From a checkpoint of a small image classifier.
Model: 2.9M parameters, 40-pixel images, norm layernorm, activation gelu, depths [2, 4, 4].
Training: muon at rate 0.027, 9200 steps.
Rows from block 3 of a small image classifier, named by matrix and row number. Rows with one number belong to one neuron. Each number is 128 + 24 x the weight over its row's rms, rounded and kept within 0 to 255. All counts start at 0.
Before each neuron's rows are labels from the 100 images, of 14848, where the neuron reaches its highest value: "strongest on" is what is common among them. Only what is clearly more common there than usual is listed. The data: cartoon faces. In brackets: how many of the 100.
# fc1: MLP up (model.blocks.3.mlp.fc1.weight, 512x128), inputs 0-63
# fc2: MLP down (model.blocks.3.mlp.fc2.weight, 128x512, transposed), outputs 0-63

strongest on: pointed hat (40); spiky hair (38)
fc1.147 [115 121 128 129 143 118 135 109 149  99 140 156 102 141 152  86 148 154 120 126 161 150 134 140 145 118 130 135 205 121 184  95 120 140 155 114 141 125 143 135 166  95 158 166 150 156 118 170 146 164 161  67 133 149 142 102 121 133  79  85 110 128 159  69]
fc2.147 [173 154 134 155 117 124 157 107 171 116 106 126 129 140 159  78 139 141 114 145 142 155 149 137 112 116 107 137 168 157 102 118 127 135 123 136 129  98 135 122 171 117 108 134 124 168  75 132 162 142 166 108 125 127 108 128 140 112 109 134 155 137 139  97]

strongest on: a bun (25)
fc1.68 [107 147 136 104 128  98 161 111 119 123 153 144  69 150  84 177 104 144 127 180 156 120 154 121 165 165 143 144 117  98 128 134 118 130  90 159 148 125 134 118 189 156 165 112 155 166 153 117 125 143 145 133 163 128  98 102 134 133 128 149 124 103 127  89]
fc2.68 [101 165 151 134  98 158 128 157 148 112 134 146 137 115  80 187 117 142 139 131 169 116 113 121 160 145 144 141 106 154 136 115 160 150 170 137 175 101 102  88 124 144 113 141 126 143 124 144 127 109 156 125 168 130 110  93 151 111 111 131 131 137 119 139]

strongest on: pointed hat (71)
fc1.381 [161 152 139 107 137 119 179 107  68  98 176 120 131 114 131  89  97 124 135 100 165 109 138  91 137 131  82 129 115 129 128 113 106  89 133 132 153 113 121 117 144 165 119 150 140 116 111 159 136 128 153 160 108 124  97 110 105 107 114 118 125 138 126 165]
fc2.381 [124 147 144 147 136 134 183 143 169  92 120 104 108 108 111 192 138 103 105 122 159 146 127 131 155 116 138 123 174 102 114 123 135 131 156 113 158 143 116 139 158 102 119 118  67 147 131 151 107  92 170 145 107 108 124 128 147 144 113 110 136 145 123 131]

strongest on: neutral (35)
fc1.393 [153 158  85 163 132  79 143 142 128 132  93  74 163 108 164 134 142 133 143  97 165 128 142 125 127 146 104 121 133  77 106 151 168 147 160 147 149 103 143 109 134 115 151 103 148 130 102 143 146 150 138 134 145 146 105 153 130 126 148 140 123 132 108 103]
fc2.393 [155 118 159 146 169  69 131 123 109 135 128 150 107 116 125  72 106 151 119 106 146 161 148 157 125 159 195 114 111 130 142 112  78  85 128 137 120 175 116 141  85  98 148 100  87 141 148 148 139 118  90 131 137 113 127 140 107 148 132 119 114 113  99 106]

strongest on: pointed hat (46); spiky hair (35)
fc1.444 [108 102 159 125  84 123  84 137  84 121 113 135 135 113 153 152 103  93 119 130 134 132 121 107 137 145 146 143  92 104 149 107 129 139  69 134 129 118 132  68 122 127 136 142 102  99 142 187 133 133 109 153 150 114 152 104 142 169 108 171 123 125 164 130]
fc2.444 [117 115 139  81 141 154 163 122 117 158 124 109 121 122  78  98 142 130 155 110 140 139 152 147 129 147 136 133  96 153  67 152 153 157 137 150 147 125 128 110 141 149  83 115 130 160 160 143  93 111 115 113 158 139 119  94 102 145 102 108 100 141 134 157]

strongest on: spiky hair (69)
fc1.69 [147 112 131 171 121 123 159 118  99 144 144 115 112 134 127 170 155 100 116  98 149 158 117 107 166 116 137 110 106 115 129 110 135  98 127  84 135  81 184 114  99 109 118 135 176 120 158 120 118 148 120 112 148 151 104 154 114 118  82 111 158 123 114 140]
fc2.69 [129 145 157 137 104 132 104 123 133  78 135 105  76 132  97  93 108  99 131 155 121 142  91 117 113  29 169 128 151 131  97 151 115 141 149 118 119  98 123 108 150  60 139 124 143 153 137 141 102 143 105 121 114 130 113 129 109 131 149 149 131 114 115  86]

strongest on: bald (36)
fc1.336 [115 112 105 113 131 185 145 110 122 144 136 186 104 133 111 131 145 125 121 131 121 130 183 166 115  91 101 162 138 150 129 138 160  76 149 119 142  84 105  91 113 107 167 106 119 131 146 109 157 142 194 126 126 120 109 116  95 130 115 160 120 151  94 105]
fc2.336 [124 137 115 150 111 130 125  91 112 161 154 138 140 143 137 160 127 104 114  98 104  79 178 102  78  62  98 139 125 107 124 104 142  97 155 171 138 153 159  83 118 142  95 157 131 148 144 148 165 105 181  71 104 102 113 123 167 101 120  89 112 116 119 125]

strongest on: laughing (71)
fc1.431 [132 123  82 162 106  45 106 141 203 143 141 107 161 127 158 109  83 150 125 168  84 128 128 136  95 128 119 152 128 128 137 163  90 112 120 125 154 125 166 163  98 143 114 123  90 155 103 106 120 141 148 141 120 126 141 138 156 161 135 128 116 114 157 127]
fc2.431 [139 100  65 120  99 162  73 156 127 111 110 126 117  88 118 151 138 115  95 134 140 144 100  96 140 109  99 152 111 139 139 104 131 117 140 142 158 119  75 157 158 129 141  91 141 109 129  92 165 129 131 166 184 155 117 175 122 110  80 166 117 113 106 127]

strongest on: spiky hair (54)
fc1.102 [147 111  96  78 154 122 132 110 174 117 134  65 158 151 108 113 155 117  72 134 111 141 151  97 154  87  93 153 103  97 130 114 130 125 155  83 118 112 119 148 147 147 128 115 173 111 140 136 133 148 118 108 129 139 116 164 153 131 131 125 124 160 115 145]
fc2.102 [130 127  88 126 136 129 130 103 108 111 114 126 110 121 128  70 153 149 150 171 121 125 184 142 117 119 100  82 145 117 112 118 121 116 147 141  73 126 134 125 138 133 106 138 130 100 138 160 101 167 144 165 113  97 138 124 142 120 102 122 111 156 164 142]

strongest on: pointed hat (84)
fc1.178 [134 143 121 156 115 134 136  61 110  78 173 118 110 111 112 126 160 144 124 125 128 146 122 134 164 174 131 110 108 113 156 156 148 132 136  98 142 149 122 132 115 154 145 127 133 104  89 118 131  75 135 160 101 127 110 133 133 131 110 142 149 110  83  95]
fc2.178 [107 148 114 135 123 105 149 123 112  88 131 106  92 177  73 126 132 127 144 102 152 104 127 154 133 182 158 139 156 134 114 130 120  65 109 160 119 155 130 101 137 138  98 171  78 107 107 174 112  95 178 131 157 100 119 159  73 143 114 145  77 144 145 126]

strongest on: a bun (72)
fc1.114 [119 112 139 142  93 162 101 113 123  91 125 120 138 115 130 135  95 115 133  87 149  97 141 144 105 150 124 158 163 113 142 102  72 130  67  89 139 109 128 141 126 113 143 120 116 153 113 144 132 154  99  91 143  95 146 122 138 175 127 149 123 142 168  80]
fc2.114 [106 121 127 131 112 128 140  95 151 142 105 110 151 183  98 129 139 123 101 128 106  77 113 134 111 124 146  78 102  95 147 170 180 124 125 125 107 104 133 129 112 130 136  74 167 141 104 100 108 182 107 114 141 117 126 146 139 128 107 182 159 129 109 210]

strongest on: winking (66)
fc1.176 [117 130 163 167 109  95  88 168 140 174 111 158 102 148 143 159 136 167  91 125 124 144 177 129 132  93 148 129 148  96 100 126 123 116 147 146 131 116 159 156 115 140 161 143 125 155 150 133 133 123 124 179 130 122 100  84 164 110 137 115 116 103 138 143]
fc2.176 [146 109 159 149 100 155 116  84 140 124 112  89 109 115  96 101 140 147 131 105 146 131 111 169 149 130 127 103  90  89 144  62 121 159 112 114 169 141 163 124 109 118 109 149 177 125  98 108 153 107 128 120 163 112 120 132 145 113 125 153  83 112 123 103]

strongest on: pointed hat (36)
fc1.184 [149 124 155 105 123 140 119 133 182 183 136 158 116 109 139 138 134 116  99 145  79 140 143 117  84 136 128 111 167 158 108 139 129 127  93  79 104 113 103 143  91 153 163 118 120 103  92  91 126 130 107 136  98 148 136 144 122 170 126 170 133 158 137  83]
fc2.184 [140 119 108 174 114 144 121 123 100 140 134  74 106 113 106 123 139  89 129 149 185 122 139 106  77 103 141 124 123 147 120 113 165 173 138 130 122 173 160 132 120 140 129 139 111  87 115 151 126 113 180 136 102 116 144 128 117 164 153 184 109 146 112 150]

strongest on: curly hair (89)
fc1.337 [ 85 141 137 124 145 154 123 159 103 122 155 108 117 135 113 121 177 114 132 143 111 160 121 118 130  98 106 150 150 122 104 115 129 149 107 143 116 100 127 166  89  96 143 111 121 107 132 153 129  95 112 143 117 176 158  88 125 109 146 101 101 128 166 172]
fc2.337 [110 154 154 104 134 136 152  73 103 122 101 131 123 152 172 123 134 126 115 167 127 101 113 116 161 121 147 120 137 152 132 134 132 132 130 132 107 119  97 181 139 163 144 119 155 151 154 160 110 118 119 143 130 124 123 126 148 108 144 126 121 131 165 163]

strongest on: spiky hair (37)
fc1.496 [148 161  90  63 108 128 154 142 106 140  95 118 121 146  91 127 100 147 171 142 108 120  99 104 148 160 126 197 144 129 119 183 170 147  94 115 119 135 127 117 126  82 158 103 134 144 167 105 163 103 150 130 117 104 123 103 171 135 118 160 135 160 141 126]
fc2.496 [152 142 145 119 124 149 179 123 120 106 124 166 137 104 117 180 111 103 160 150 156 140 130 115 183 123 146 156  98 120 145 119 116 144 132 112 153 137 116 115 138  87  98 167 157 156 134 111 155 137 118 107 129 106 115 103  92 129 145 140 128 181 102 158]

strongest on: a bun (71)
fc1.204 [128 159  92 110 118 154 136  97 112 136 105 137 123 165 126 134 162 148 108 173  58 125 133 125 110 132 176  97  96 117 147 120 136 114 132 143 119 126 154 112 160 145 133 110 124 109 115  73  88 154 172 128 184 119 102 171 107 164 124  98  81 160 136 110]
fc2.204 [150 138 158 148 129 132 142 134 159 151 157 150 140  93 117 121 126 142 133  90 134 120 133 106 115 144 146 107 152  87 168  88 133  73 123 170 113 127 127 156 141 109  94  87 109 134 157 129 157  97 128 170 145 147 122 140 129 129 140 155 117 184 132 121]

strongest on: bald (100); hat: no hat (100)
fc1.432 [111 134 158 135 164 137 127  96 140 109  84 101 128 122 100 141 148 120 133 137 123 132 170 144 104 113  91  99 115 117  99 120 127 125 126 130  90 162 117  91  99 125 149 118 174 147 113  85 111 132 126 156 142  97 110 115 170 139 146 109  79 185 122 128]
fc2.432 [174 120 145 162 126 134 122 119 124  83 156 140  73  85 125 120 115 146 119 121 145  90 142 143 131 130  81 129 111 115 121 183 125 162 121 149 146  82 152 156 131 141 134 101 167 126 117 125 151 119  75 118 137 136 141 136 120 124 110  98  88 124  91 146]

strongest on: neutral (38); winking (32)
fc1.105 [148 129 139  94 114 103 110 156 125  73 140 101 115 134 125 181 110 183  84 160 136 149 138  80 137 104 138 128 119 108 140 128 150 163 162 163 135 122 123 143 131 173 161 123  88 137 105 114 167 117 104 171 124 125  83 133 147 115 106 132 143 112 140 150]
fc2.105 [115 139 122 127 123 141 150 152 135 115 123  64 122 138 111  99 164 112 147 130 159  95 111 182 162 109 160 103 121 116 138 119 153 128 118 127 145 174 138  98 118 121 117 131 112 137 147 118 139  99 124 149 145 148  71 110 144 114 147 149 151 163 131 130]

strongest on: pointed hat (53)
fc1.154 [125 130 146 136 138  93 112 140 131 139 100 154 116  73 128 136 124 137 156 156 163 144 130 122 173 128 140 157 108  72 122 122 101 124 135 144 140  81 167 129  76  94 132 141 173 110 125  96 142 135 122 135 119 167 121 154 126 121 137  91 131 112 127 165]
fc2.154 [130  88 153 143 142 138 129 179 106 131 108 102 118 131 116 100 153 135  85 140 134 117 150 130 123 137 104 112 144 127 123  70 112 197  83 144 148 141 126 124 144 139 139 119 148  75 140 120 128 139 143 133 129 108 131 154 133  86  93 132  94 114 148 117]

strongest on: long hair (47)
fc1.140 [168 123 152 118 109 129 140 147 118 130 104 134 157 130 140 102 136 103 135 147 160 125 169 109 105 122 133  93 178 139 112 107 135 201 100  91 153 129 128  86 162 111 102 101 149 131 123 114 154 114 122 143 125 139 139 109 102 111 126 145 139 102  79  93]
fc2.140 [131 131 120 130 166 126 114 130 120 199 100 170  99 120 141 148 119 139 132 124 108 180 116 115  96 132 115 116 120 133  97 127 143 127 114 127 138 138 139 114 121 138 178 160 127  91 119 106  93  91 111 140 151 146  73 146 166 154 106 116 122 103 117  84]

strongest on: bald (45); a mohawk (35)
fc1.481 [102 133 136 119 150 108 147 132 156 110 108  92 120 104 114  94  90 126  90 135 123 170 166  94 158 120 178 134 102  66  85 104 116 142 131  82 115 116 158 109 114 139 100 193  99 176 131 171 126 104 124 140 116 121 159 133 104 139 134 143 129 167  85 142]
fc2.481 [137  95 131 170 146 105 135 161 111 133 140 112 111 185  94 127 171  94 105 126 165 124 150  88 104  72 162 110 155  76 118 136 127 121  99 141 119 140 101  90 123 134 103 124 133 144 127 119 159 111 101 131 136 126 115 130 134 142 124 178 176 134 122  93]

strongest on: neutral (45); smiling (37)
fc1.71 [108 102 106 114 102  64 157  94  81 148 158  95 140 150 150 130 104 146 158 106 123 192 157 128 109 128 137 114 156 112 126 147 137 182 112 118 148 125 138 104 160  95 147 132 101 132 105 109 150 133 155 154 121 125 150 115 136 101 145  93 124 146 125  80]
fc2.71 [131 134 150  93 160 112 133 108 153  97 147 160 122 125 148 123 109 137 125 160 132 148 103 152 153 160 140 153  91 146 142 115 126  90 102 140 138  93  81  91 108 152 173 152 114 112 129 119 140 147 158  71 164 118 134 138  74 105 106  75 140 135 109  90]

strongest on: sad (74); long hair (35)
fc1.507 [158 161 124 111 158  98 101 110 119 118 108 118 122 117 160 152 149  57 106 135 169 107 152 147  82 120 127 148 138 114 118 145 156 145  91 123 129  80 145 141  76 116 133 126 110 128 117 175 153 118 112 124 121 100 104 105 175 127 135 188 114 115 183 110]
fc2.507 [124 136 133 128 123 175 181  68 131 113 116 128 102 103 156 147 180 122 129 113 124 125 106 135 175 155 146  75 104 135 114 152 132 150 132 115 136 171 127 158 109 154 145 175 133  95  75 145 134 117 137 172  95 149 118 173 152  83  91  66 141 163 109  93]

strongest on: spiky hair (48)
fc1.39 [144 126 111 110 135 135 124 103 129 160 104  83 125  81  95 141 153 125 106 178 103  87 156  99 105 135 109 159 151 112 143 100 101 132 116 125  82 147  98 134 125 131 154 150 161 139 125 131 165 144 128 127 155 131 132 104 127 139 129 141 132 135  94 122]
fc2.39 [106  94 147  79 158 151 148 135 102 107 171 109 131 130 119 106 126 137 133 137 114 120 128 144 147 100  99 166 162 161 167  80 113 115 121  97 113 117 128 150 101 122  84 121 109 149 150 162  86 145 144 123 133  40 140 126 103 151 163 126  91 132 143 117]

strongest on: laughing (38)
fc1.426 [ 81 116 123 165 153 138 132 142 137 136 122 124 169 100 138 178 127 140 152 132 154 148 165 140 104 137 145 112 131 131 135  69 171 108 148 108 155 116 144 141  84 119 152 120 154 110  62 118 125 101  82 115 138 114 113 152 131  77  71 138 112 128 137 135]
fc2.426 [143 136 118 197 120 134 129  73 159 122 148 121 124 113 130 103 116  80 150 140 152 144 127 141 154 119 131 136 121 142 121 118 134 151  72 128 105  86 138 149 123  93 162 111 155 140 151 101 135  97 119 135 114 120 143 153 124 138  95 107 137 161 123 136]

strongest on: a bun (62)
fc1.137 [142 151 110 160 130 118 138 133 155 146 146 106 134 114 115 139 165 145 173 103  81 126 124 119 172 135 141 101 116 127 126 124 126 124 152 137 105 130 130 115 159 155 143 130 126 167 127  86 140 108 143 120 138 126 160 140 107 126 101 107  95 153 192 152]
fc2.137 [123 143 155 142 152  84 136 113 131 114 137 143 143 113  83 106 149 135 118 146 106 147 111 144 124 139 183 135 160 134 112 150 109 127 111 128 138 156 122 166 125 109  92 151  75 156 165 146 113 122 131 101 127 139 172 160 125 169 101 122 170  84 118 153]

strongest on: curly hair (70)
fc1.339 [ 79 108 123 157 169 152 107 105 142 116 128 135 138  97  80 159 190 142 114 150 141 122 168 139  93  99 121 168 153 137 139  86 135 170 115 155 154 107 145 147 147 157 140 117 117 122 135 115 136 162 149 123 120 113  70 169 102 122 113 115 122 119 104 134]
fc2.339 [171 105 129 103  77 135 137 130 145 118 139 130  99  93 101 144  99 129 107 163 178 158 156 132 118 155 131 121 129 155 157 129  90 132  95 165 146 119 113 143 124 127 125 178 125 123 135 167 110 150 160  86 137 116 118 105 156 107 199 127 116 108 135 143]

strongest on: a bun (35)
fc1.25 [119 174  81  97 109 136 127 195 153 160 143  84 124 128 137  92 137 134 163 146  92 149 158 144 145 134 115 154 131 138 132 136 137 106 123 119 112  81 149 146 136 151 122 116 111  82 116 130 128 108 132 128 143 141  95 103 143 145 166 139 140 141 172 124]
fc2.25 [148  75 111 175 140 136 148 130  86 152 138 100 117 126 147 122 120 164 134 135 141 135 112 132 123 125 138 173 153 130 108 138 108 136 130 149 115 115  91 172 164 182 110  93 168 124 153 126 125 128 108 115 177 172 111 125 129 142 131 163 105 130 145 127]

strongest on: spiky hair (91)
fc1.117 [133 150 125 171 143 106 147 126 116 149 141 157 106 119 115 128 107  91 111 110 112 182  85 116 134 125 114 147 116 125 167 126 108 152 132 170 165 134 140 124 105 114 162 105 117 124 101  93 103 149 151 150 127 122 133 104  91 152 129 124 157 153 167  92]
fc2.117 [112 120 140 111 115 119 150 137 119 137 104 140 110 160 127 100 113 183 101 115 112 119 146 141 103 125  83 137  73 108 150 110 112 122 122 125 145 122 129 134 119 116 143 133  97 145 151 135 146 146  84 170 101  60 153 116 123  85 123 137 137 141 110 123]

strongest on: long hair (57); curly hair (37)
fc1.55 [108 127 117 135 171 123  99 101 127 118 157 164 155 100 104 144 138 141 166 130 124 131 124 175 127  86  91 159 144 115 157 112 126 142  92 137 134 112 125 149 131 167 146 126 113 166 123 125 103 158 137 116 127  95 140 183 148 156  85 124 119 164 134 156]
fc2.55 [101 135  77 123 125 152  83 160 142 115 126 127 117 148 141 133 128 110 122 132 165 154 135  93 119 135 106 128 161 151 133 121  83 126 122 129 103 118 142 188 155 124 150 141 124 120 136 128 132 191 105  67 147 177 131 107 158 151 103  75 145 142 105  93]

strongest on: bald (84)
fc1.329 [140 114 171 147 121 142  87 124 136 169 102 102 109 139 124 111 171 114 109  91 155 169 130 112 155 107  94 131 103 153 124  97  99 107  87 162 124 137 185 145  91  97 141 119 177 107 123 106  93  78 121 131 159  96 137 117 159 130  98  98 129 157 132 176]
fc2.329 [149 129 152 159 137  85 120 152 106  92 169 138 106 104  95 125 119 150 125  84 126 138 167 105  88  71 166 120 128 167 124 159 145 178 123 159 125 131  95 151 145  80 137 113 134 144 107  88  98 125 103 165 166 131 141  89 117 124 127 102  83 118 174 110]

strongest on: a bun (27)
fc1.2 [124 170 162 128  90 144 171 112 100  95 130 134 131 117  76  71 140  87 118 134 109 143 130 139 154 160 119 112 121 103 104 161  94 156 159 111 153 126 124 158 136  98 163 187 143 109 158 132 125 131 120 139  84 141 124 129 160 129 122 163 160 126 137 147]
fc2.2 [127 150 140 119 113 138 103 125 140 132 156 140 186  77  97 134 136  90  98 106 127 138 108 171 141 136 106 126 106 140 131 201 159 138 116 112 154 138 104 152 108 100 114  97 131 123 166 146 148 149  92 126 103 109 112 145 133 102 106 121 121 146 121 143]

strongest on: a bun (31)
fc1.350 [ 95 141 115 110 130 141  85 156 128  98 103 158 138 141 118 126 173 107  79 128  80 109 155 152 120  85 152 120 138 137  93 201 136 153 121 119 141 128 138 136 123 140 118 139 183 111 133 155 159 131 142 144 163 125 106 146 172 107 115 167  96 141 155 156]
fc2.350 [102 155 149 125 152 114 123 107 158 122 101 121 102 120 142 132 111 126 128 119 137 129 117 120 156 106 133 166 143 116 117 178 135 138  66  83  94 150 139 110 142 100 133  84  95 112 123 147 165 142 139 124 107 169 139 117 165 137 102 131  92 158 105 113]

strongest on: long hair (48); a mohawk (25)
fc1.493 [125 108 173 135 145 144 129 156 135 124 149 130 104 132 150 134 154  99 110 121 109 145 124  94  91 134 169 153 135  90  91 112 118 147 130  85 131 100 141 143 140 123  99 128 150 159  97 154 160 164 126 168 127 128 102 107  81 185 138 168 124 129 117  97]
fc2.493 [ 62 121 151 142 154 123 162 114 159 171 139 140 113  84  94 146 122  77  93 138 120 192 141  96 110 142 166 106  90 157 152 119 149 146  91 125 114 135 114 155  99 150 121 115 109 100 121 112 131 141 139 125 108 128 120 141 138 128 139 126 134 141 100 146]

strongest on: neutral (40); long hair (39)
fc1.62 [125 127 173 119 117 150 103 147 146  87 142  99 122 106 116 151 110 108 114 169 161  84 112 104 102  75 157 113 168 129 138 121 118 156 153 149 155 149 158 101 131 160 173 129 158 128 119 163 144 142 115 120 134 149 115 122 135 114 137 140 153 115 149 148]
fc2.62 [120 126 151 154 111 134 151  86 100  85 128 101 130 160 157 101 164 131 130 130 149 119  88 144 153 148 105 153 146 111  92 160 137 129 148 111  81 173 143 124 101 126 135 117  99 159 155 107  93 159 135 152 125 117  84 137 121 140 154 120 165 137 124 158]

strongest on: winking (99)
fc1.264 [157 132 117 179 125 103  82 155 131 124 126 121  95 170 152 140 139 160  80 125 155 133 144 136 107 135 105 135 162 114 116 141 159 117 139 135 114 106 159 136 117 130 151 138 107 139 141  87 121  85 113 161 141 110  98 137 144 118 141 129 129 106 146 102]
fc2.264 [140 123 147 126 110 181 111 140 115 122  93 100 142 129 117  86 139 135 103 105 123  97 109 157 137 114 161 128 105  97 153 110 151 115 144  72 158 164 172 109 121 129 131 165 160 140  89 116 123 149 138 144 132 109 102 149 122  77 140 161 120 136 113 160]

strongest on: bald (100); hat: no hat (100)
fc1.461 [123 137 173 100 125 108 160 136 119 128  90 154 131 138 130 105 122 122 112 127 142 115 149 133 124 117 151  98 146 112 161 112 133 184 120 135  98 120 147 146 151 100 140 151  99 166 117 127 135 124 112 121 131 125 102 115 184 146 133 148 119 178  96 122]
fc2.461 [140 118 153 149  98 122 120 133 139 165 151  92 110 167 129 117 139 129 138 113 133 170 126  91 131 111 130 131 152 115 122 173  96 118 111 127 124 114 126 143 123 198 137 129 149 153 137 135 178 103  96 102 134 128 181 144 138 125 135 129 166 107 137 136]

strongest on: long hair (94)
fc1.459 [106 156 131 137 117 149 135  92 142 136 119 144 120 102 109 143 139 128 143 120 128 127 109 125 122  84 107 163 172 141 130 141 149 147 150 153 142 119 146 123 139 111 133 150 148 124 138 163 103 143 134 111 112 137  86 101 157 137 112 191  86 155 137  98]
fc2.459 [127 126 147 190 121 128 121 128 140 137 134 125 145 102 122 154 137 108 130 109 135 152 167 156 127 106  91 116 130 135 145 128  95 137  98 144 122 126 136 181 100  97 167 167 138 108 136 111 117 113 112 109 135  93 126 135 171 100 148  86 146 183 123 124]

strongest on: neutral (45); top hat (31)
fc1.259 [118 115 165 143 101 113 155  77 144 113  86  96 141 127 109 123 108  94 144 130 160 142 113 110 121  96 146 124 130 170 128  74 139 137 126 179 145 113 147 110 129 115 122 126  95 134 137 139 149 112 159 118 130 112 128 106  97 151 127  94 131 140 166 150]
fc2.259 [128  84 130 141 150 105  94 121 115 124 118 110 102 162 115  92 141  78 143 166 167 100  99 161 118 152 159 111 181 143 138  82 140  92 157 110  92 151 176 101 113 117 116 121 176 134 114 105 103 164 179 157 114 145 103 149 148 132 118 103 116 150 126 147]

strongest on: long hair (57)
fc1.359 [178 147 138 108 145 118 153  82 117 162 124 165 146 120 151 136 152  89 150 162 120 108  84 143 139  84 135 143 137 109 127 147 136 121  82 127 137 127  86 157 128 170 142 155 140 136 135 112 165 119 135 104 120  78 122 113 155 127 115 129 133 155 168 130]
fc2.359 [128 126 141 173 120 173 136 117 141 105 107 161 122 113 111 121 121 138 126 102 146 138  99 114 141 108 105 158 165 135 180 127 122  98 130 142 115 123 100 171 156 148 125 141 131  96 124 138 123  97 136 166  96 125 133 151  91  73 129  94 132 140 131 104]

strongest on: neutral (78)
fc1.12 [114 123 143 145 150 121 131 112 104 182 110 103 133 129 137 101 130 125  94 148 171 104 136  76  93 149 117 155 149 109 138 117 144 123 130 109 135 130 134 131 152 104 154 156  81 108 108 156 116 135 152 125 103 168  95 119 144  95 145 165 147 136 105 117]
fc2.12 [141 120 130 131 137  94 145 112 133 157 132  96 130 135 147 146 131 102 158 125 148 163 152 110 113 130 115 141 148 122 145 121 105 121 108 127 126 156 109 162 148 161 131 112  83 135 152 135 128  96 129 121 135 107 108 142 140 123 131  76 167 149  93 132]

strongest on: pointed hat (37)
fc1.196 [126 148 107 166 128 131 129 122 173 117 113 149 172 132 105 110 120  98 125 116 147 106 144 167 133 179  87 122  88 163 123  88 109 114  69 133 152 120 164 131 151  95 176 129 132 125 128 144 144  68 142 109 114  98 160 125 114 125  88 141 154 125  99 105]
fc2.196 [ 95  72 155 107 116 108 121 117 112 156 123 127 119 138  97 116 147 156 178 107 120 123 136  82 136 159 137 122 123 130 107 127 151 118 101 127  88 140 119 137  95  99 145 112 130 110 166 115  99 101 108 137  75 116 125 126 145 140  73 171 144  99 109  55]

strongest on: long hair (50)
fc1.398 [120 109 162 111 176 184 139 124 120  95 116 135 139 157 144 120 141 115 121 149 121 118 147  76 141 133 114 124 112 139  98 127 170 106 132 121 142 133 133 115 121  74 158 122 129 125 131 162 143 105 140 222  89 135 105 102 110 143 115 109 156 123 157  87]
fc2.398 [116 109 130  73 152 102 128 121 149 129  93 138  99  97 138 110 172 118 161 123 148 141  98 119 118 173 141 146 101 126 136 133 125 194 128 136 111 130 144 197 123 114 120 129 137 154 138 126 102 108  90 149 152 130 104 136 145 154 116 100  77 138  93 122]

strongest on: bald (37); laughing (36)
fc1.492 [135 113 158 110 118 131 112 126 138 151 149 114  91 118 111 133 160 134 156  90 131 130 145 160 152 146  90 101 102 138 114 116 119 141  79 109 109  98 177 106 136 135 132 141 115 113 125 121 107  93 100 144 147 127 113 158 156 144  99 138 111 153 105 126]
fc2.492 [136 106  87 142  97 136  88 122 128  77 167 136 160  92 129 172 126 137 137 114 144 148 114 159 100 104 166 147 107 146 137 137 122 132 145 157 110 138 110 152 174 125 138 105 157 110 135 124  94 148 103 138 126 111 177 123 103 112 123  99 103  94 109 115]

strongest on: spiky hair (34)
fc1.1 [153 164  97 132 133 138 112 130 134 125 144  95 106 113 106  99 141 111  81 141  70 163 105 171 142 163 135 140 128 152 131 150 148 111 138 125 142 128 125 129 112 100 142  78 148 126  61 187 101 122 122 126 113 107 170 154 128 130 125 106 108 140 136 139]
fc2.1 [169 114 160 113 171 158 144 126 124 122 123 137 110 139 132  81 111 132 194 142  93 132 100 112 113 158  94 117 129 164 109 107 141 110 101 119  99 132 114 141 124 142 118 146 131 136 118 130 154 109 138 132 142 127 165 122 175  90  76 114 131 107 102 127]

strongest on: laughing (95)
fc1.199 [ 63  97  88 151 131 111 140 132 139 162 153 102 126 168 143  88 131 116 115 140  92 125 118 129 118 134 127 159  92 108 102 119 134 104 151  89 108 117 147 141 141 167  94 144 186 133 126 140 117 158 107 171 167  94 140 131 108 118 149 127 126 122  85 129]
fc2.199 [133 127 116 103 107 140 110 162  96 136 136 109 138 125  65 159 121 138 135 156 161 181 108 138 151  87 147 125 154 153 152 115 117 119 136 145 116  99 119 119 176 132 201 135 112 128  98 122 123  95 118 100 127 138 161 139 148 143 113  92 146 121 140 134]